python train.py --hop_length=160 --win_length=512 --optimizer="soap" --beta1=0.9 --shampoo_beta=0.99 --one_sided=false --adamw_lr_other_params=0.0016 --max_grad_norm=3.0 --batch_size=128 --lr_schedule="cosine"
Rows from block 2 of a small multi-label audio tagger, named by matrix and row number. Each number is 128 + 32 x the weight over its row's rms, rounded and kept within 0 to 255. All counts start at 0. Numbers have three digits each.
After each channel's rows are labels from the 100 clips, of 14976, where the channel reaches its highest value: "responds to" is what is common among them. Only what is clearly more common there than usual is listed. The data: melodies that start on their tonic, played by one synthesised instrument.
# conv: width-5 conv, dilation 2 (model.blocks.2.conv.weight, 384x384x5, each kernel summed), inputs 0-191

conv.200:154173177129117054161120132106130195109101111111188180093161089138185122127133088126154085171141087183093095097146185183091139127140065120208118094085175094071161128189154098122178130136156142138152160080216213114152125088160117078111149128110109123106172133156125153123131130099132086146120126096099166139116161138176117180127140138164083094111104131092150116157088048106093140067105131066169133109160127128069109160157182112173149116136166117179109166120116125128122138146145155126115154124130098102099062116100143079086141129095087122155113152089111150108155143150078093076
responds to: pace: fast; the note A; square lead; organ-like

conv.174:139154167089105123132128059111088122069200200135107158156101159082097062105150126132126157095113111166152159189090156164102040170130109117176143178084085157085168154142161132084093107163100170092131170125086131135164151107127157139143052128079110094090103153138115183099119121111105126142133059083108112151113086130131092113153152163141123076087138127135111204136098075151123169134107101109151106091153132207123154156095139059095135113134136173114136158107143073132159165195175099178142149189129131178159188138127101097164132122108161092074096173138170137099090146140158102134
responds to: staccato; square lead

conv.301:146085163101117178109096200091138093141147198163108079090197176119160108171131132105164119063090098129097145105108128132168118158075184154164109103110111075060143139124130153146183153125103208144147073140094134159126111149123138122134112150115117138102140122134143114125061162119162087116129149096159097148142128135115134131121205103080102135148133089155038132140125193156148125074121143176158137156121112100110113141063171155122135124120128078079129175085132140156102176150148100189120093112152080125168075091147106159128143121117158084137154091139139130186145153116144104143
responds to: pace: fast; square lead

conv.49:150190099141137135120159123146093154126158113174118169121091101125134094195175074154115096159147159141152142173122125167080172111088202192110148080101137138112177121124074138053111135104076079147137106158153150109178090120117113094147122068157169082139130144148112076098188069106065085103104146118105095154158108116117162087096163141125072118127163118205126138056085152132124088049217174055138091114144124122127125132151132105116133143117135110137111102099121117168109114147190104084125161122115174162094104147130171096141124147095154102185126061152070121128154159132148116206
responds to: the note A; organ-like; mains hum; tonic: A

conv.108:163171154127193091073129129092103084155182129133111091170213127132080135190141079101118174118077144134128087141109116141086117130083147095202107104124146151136160097112116126121136086172176153138153176179091160149145114183188144155147116123172127144123103070120117124118165113148143091119134151095144119137125049090078142123155121096116095121121108097097129124175100153101144154102165069078101132122130167088107169163103149149127140166129106139081107158140121157093159090100147126109088140115148126218099136122117158110101081086049199076126114127116127196120171128136154141151
responds to: the note A; organ-like

conv.75:122096115137160155157123184123186129234133158076168125126138137155081188148074109166132104191125173053147028100104136116127088119136079111067166117124177119132055123101137103160114140083141135139177137115124084115081149098083166133145046135162096120137111113108101135182167136155160118132163060133142207152176128097133083142124162129167098173121154158156146105170111116153127161065084133118118099118142173163169144082135122087133083133110098116134111183165198094039107148134087126173078096122144131171159091125110072153156080097066112075147186115187112140109082156085078129141
responds to: pace: fast; bell-like; organ-like

conv.9:139150134143130110109148104115092095113196087120113157153108145085116116154133111158117150129120144086174089138118081154159161136192127133183127132105074099142187136161131129162120177124105138130111103187096170175116132119144140126131151067140112127072156107095145092129169096093101126173195148123133136080165116151147129118107155152135210117131080081149139127172121103104126126110196121148154126135114137132120141180099128160071134170114140094081105113122138136163126166090138135150160147136149061104149102119070060070127131118098091114080130082129127087129168157098143117158
responds to: staccato; organ-like

conv.5:161146135166160171125072107141119104173138126109130146072070141115104113114131132165191075144109102156141160140087123110084120167067137112110152238092132197139155158109099108087077135108149119163084164189148128181131100133168144124136086181114170142094089126132115128150089088125168060168169142127163086118144057105185124161138126177121145096145088131161163129093095172091099122104142122072174167056087158131112134181106130113146128116182104131184144109118073128151097162126080181121088135085139126144190140105094134083128121110109115106133125089150129083149082101173084155122
responds to: staccato; square lead; marimba-like

conv.141:132107162074140056110139101131098089151115101129130082168134110071168117104112135104093113145153083110154096156092135122127108161156070096108105144140086126127128070138214091149139147045134110111151115160126149124134103115111168107126163066071185110132086138124104177182177110158146167133112124148188144113210142123109156071129150137104093104126144167068126117188141102143154108105134127128130107119109168142111167139165153134092113115109141148168133178165104136124140117172171179105129086155100150103156118152092150101101104099117108075152119178086160103147139127154122115158
responds to: pace: fast; organ-like

conv.236:121170105113096074085092203124165161132194091109131207128066127110101133081106213131150144086163139074111186092142119184127112110113157201160143152150125151132127116157108167166177117148129185098099105133108097122140119201127100056112144107093109100126106131113083159127158206141165091136097158105081170145132095132141116187150137095052152093117205142102196115119188109121162155113071139182137109147120148151166089098135123061138133124181103101148137152113189086090135121128104152144123109174111085144085118161130159156103206109133093208140106133123143151140165099145164111146
responds to: the note G#; clipping

conv.283:158116123115084098063165075103123141078148109144148120090104153141087143164074165073132167073111122083106123159092125059124111113162151193106116108093065133090128152083127108177116094161139162113133124112121126160057128090161056116153121115136149127103033067131177085109085107110169105128127121122154155116140135115110105096076106111164110148080112115117131137119144152126113129147175170092110128086066101152111113119155134120130119136131129092153143118193178128131219174104122110156103063148125135186073145049149116154106125165132104145121096163111122146157148126112165117103
responds to: staccato; oboe-like

conv.220:167158091092176105160129124138122122098121126147103118142126151134170147198097109116138125118120095168126222132057094084113162163143139141130164144125157114165101212147079130183154082116059038161039157099108186129193099148152096069117113188112160154102123109118112136120110083122124105147126118123108151151135162102040136117135110152179102130104157187106054137103159117142153140159186117173104148083123124081208127171074139095118147189091061120157114124105098125079128116111156163088141153150175156154112109126140155208118148157140152165156152141142165158171096123104125110164
responds to: square lead; organ-like

conv.321:123122157125113089149123139129106160127105153091163032133069066115098127158111094072104145140137143107113102087113182078129141114083128141109162133093135145125067135146111104188099159171120140171127096089142075119111084174085138068117099138120150176119106118147073097083064119149065197127098120141121150102143106093116120147112115144183074043129105160156128061091126133128159164079133154103132132133110102129147166099133130131156087166108099208103071130118116129138051156121155175175084119127094102131126124140179138151117102123147086077158153132137162125139145098093150127129
responds to: pace: fast; organ-like

conv.246:099115138091153143152109089113119115091140119173089122110154099142186129128203134058093092180164089124146120144113187106125219098151122118121079110144078157147120159146119156190120092079117138097131141129091112134080106108160198089105094097114163155095118124100132129168135139165149137130149140114133169144057081074084175105113198126084100203115108131133170073084165077112182131151103159094094139066144080148160074113110126119156133113136133176186141117131140162098145133124142103092126168171113136085170124061175127082123192138172195142121099168148101170147120200112105095179
responds to: square lead

conv.97:203112119145197125139141141118141099107136083100172132180142109118097121186106048096127134121121078162168146137163170135163126122146115122124114155104131124186209137140138088171155077100098123108130055128130136152055134089134151086116156190098134075082128155148088193117139098173164144085134108131120165090124123170085136138089093122190086073095159132112112102131104108158144134109121080194114092095156126165097136146140122080121137161174130112139125114144123066167103077197067128075173182166126092162156130115171156148099162114178102119139200145117147064123097125089146162161
responds to: pace: fast; square lead; organ-like

conv.323:141170093086122117140141115156199139251151165148176098143087105155110193104102170097103102110134157157070113119103126131161148128147090103113116122155153096090086166109142097131122202137087169104095166127139097176093126056121140102183083167135144110159090123098164106161130148128211118116135134109118117166130150102103094172091172141149167154109094104129111108100113065112124125096132142139076080152156139105159107118106127087102180121152135117116104144159167065122146171184108125075191126164127133103203140094127134119110093121144177109142124166074153094133160110099171156171
responds to: square lead

conv.159:203173129111145135068111114154099087187075139141111156088156156099110136136120195138102158126111124143102138125118095116177148106152114153163127137130154128106170083124125085115114145136088155126106162120216150130153067125126137169089141163101147110133111174111066156111197103109139161077193178164153117102112107099098103127105225116131117108106150120095169064185125145088091119090046129154127138118157111144134094157078121109131149108090129034126122166093128091075162127128051133135141143161100139116179151135094136120163178123138127080114163125187127158114162166066130138153
responds to: the note A; square lead

conv.89:199081096091115123163097167118121209093066127079171090117125101151115094135073128089090098140122183110132152118153146146102185117137127115136134146159117106108067134099155154127104129115131098146179101119082087093104165116170172130146104080115136097146127140147128137109131171162130081116134128138131123148142145159172077158091159110089144161124197110121130151168129121124128128155163165130125126166055154133095117142146107134131139123144089163118109048151088099199138136160172140092119142113121192074101093095110074162136081127143155169100144081168085162131133077129090053135
responds to: square lead

conv.250:141117150115129103111061195141092177075083115152133089088140108111114197146173148163135145127141150172108058142087091105165189091083119088167130142141142131067073129173106115113134138121118159119119132095122109101187186108140116128136171120167165137105108159158110118098099124168072164181087151156143073127096157200102158108125068150136147177047145182186137137067060100071169128119147124063127116152082091127131141094101105137092203108151113159086144096122105175097146104102111128126135154101122110106106187180168142144091118153133148130157166095169118139131130119149126121100
responds to: staccato; square lead

conv.292:086127123148157166107157136177105109158150148134088132096164104175106139122105112121185120135180065135123177172119177123119133137126135110083096098201132112190086093117093161202127142148122109091117078162125097101117134109187167183101079155103078125205097135136103176164122147109147120105107145104110161119070152127121158133125088095129158113131117168077152115142101140117098076120089148100107134121091170089110111105133100165102095129127086165124084083137192091200106074146082107150124168137150101070131076166099185118097129104103122198151137095156115147081071119161140110108
responds to: organ-like

conv.331:161109138087097175150138114146116106150140108106138080139154140120158144150136108199152118090071135143120077160139097142094058186156071116080159171064118197095095088140137145128115137080099158167125180142174107152155114113141151140095134084114137135098159132078090085062136133122093121148141156130098142145147168154152196083117100159119086150127080142147149107167148175195101135186193137083166189168143156166116181143180158157067073154133099194144162144078083142089127124132186111099117130099125100139100080120127170151133187133029127123093130084107125160160154109180135088129
responds to: pace: fast; square lead

conv.252:142126107145093091130193104143166171116090109116136121087118125134183180129100110136147182127080119113074149097164139097182140157143118156124091137117154113107114139120073099132051141102158084203107112133161146175139136116161137089134104134123119104142126133140140109183084098131087141137097166080148157103129091133154126124143072173111163157139136109107178143100142100111146157132147127146146158106144120110099124132152123087046100094074126170142077179129136171139157159123136194102143133082143164099077180153158162103142123142184127106124125096149086142139100093171092132111
responds to: the note A

conv.196:105154137175153154074144140128167174085098110079179082147127155139133135161111141133138140159154114140179141167076158077136141126124057061143099075107096110130128108100175169147143097185111156115088094120160088103165137137156101149055102121126135122126131145122110183140097130130162153138155172136090153138119159162099127089107114110158142158076113120134109068190075143169119101089158139016146154128096086075117136082181119154181155094136141130144169163102062155133143119156107194137143175107178107083125117128128138147131088121108124053147126135091166124073111123129153153186
responds to: square lead

conv.57:098180109136077109116119076132105195109093132121190117135163121152217111229098151151104093073063118149131194082158143138173183095123173142151101161190197140133165128124114085154061119097210132061138131098130083118151114191103131106145159144171143116094075077176091127136106145128122163163124137147177132126132119077111148121071166085128093137121132117097102115104105150089110112105076114161115154113085186153147089156126096087157105138136107121138186120168121142082130114199147131134139128050151124189174184109143142105100142121110122150185159145159109149133120130098117183134
responds to: square lead

conv.137:118123146103137107107213116106112162175109193145122119049189105131104132101125124119071143098128159127100188094107129170096155100106074133128117101137136089141119117125126149164161155077121136095130080130152136127137137122140073154119178134121104163106147101077064083098052087146107163113209108067123055130084091141149131133121101126127119112116069155081139102147135108107125167124102158113133104093134072119124123115082123167106166127106086149159144116093079174139166125123147133151122145110121160119118116081170119138114175168153163129131055119154144069037082156099140143157
responds to: staccato; square lead

conv.163:118082106101148121086093084155129177096164081122137158145140157145121181154169107200166148200136137169093120153073094106102138125104191115117130121126097111122103094104110110169160143167171138090126113162144144135139116138174169145151127098154111059140126079106119122150166171083101097154122136084166169138084136106128139134156046092155113157143131179152144142140122093152182159107143169106117113159103091145124091130126104157158150156124149114120144172125176040101146105067172115161080130087121083130123162096155115171155162114088146132129105126133181097133066040105117113096
responds to: staccato; harpsichord-like

conv.280:167140079144112117091091168133122140127115115078089063189095133091054085129102146173148134100148107155164164163092181090156100079111101102166147185050095071129111111047087116132125117079189091185086134120155123109144184121097132098155094147123151064181073109167127142123090125107116096082126122129131156081178109150201122147115140128131105115185145095141139144151193170169116083139110126113186144158091210148118072122111163130163155127168116120118104109118100081149115101109125101098072119135133124117117120127120112078098108134125115128116118136151152169132146132112080120135
responds to: the note G#; organ-like

conv.352:117116146119130128111103088079106166102088058168141129130167098062135149185159096139123170101127103173128132129068109065120101088099133063109188124155146112171147128129132113104130126135055160107048116148148103139104128126177097114183181095100123152102175135117139120142151113173069132074168185088119126157097134125121121102172070104183121158157127119129169098128114107192063107146100140103095152134123078103147162179094172085108087163143125153151142157154153200118108130127154183100109107071049117130129152107119165172162085103202141094147154166122096145115083135119125151158
responds to: the note A; square lead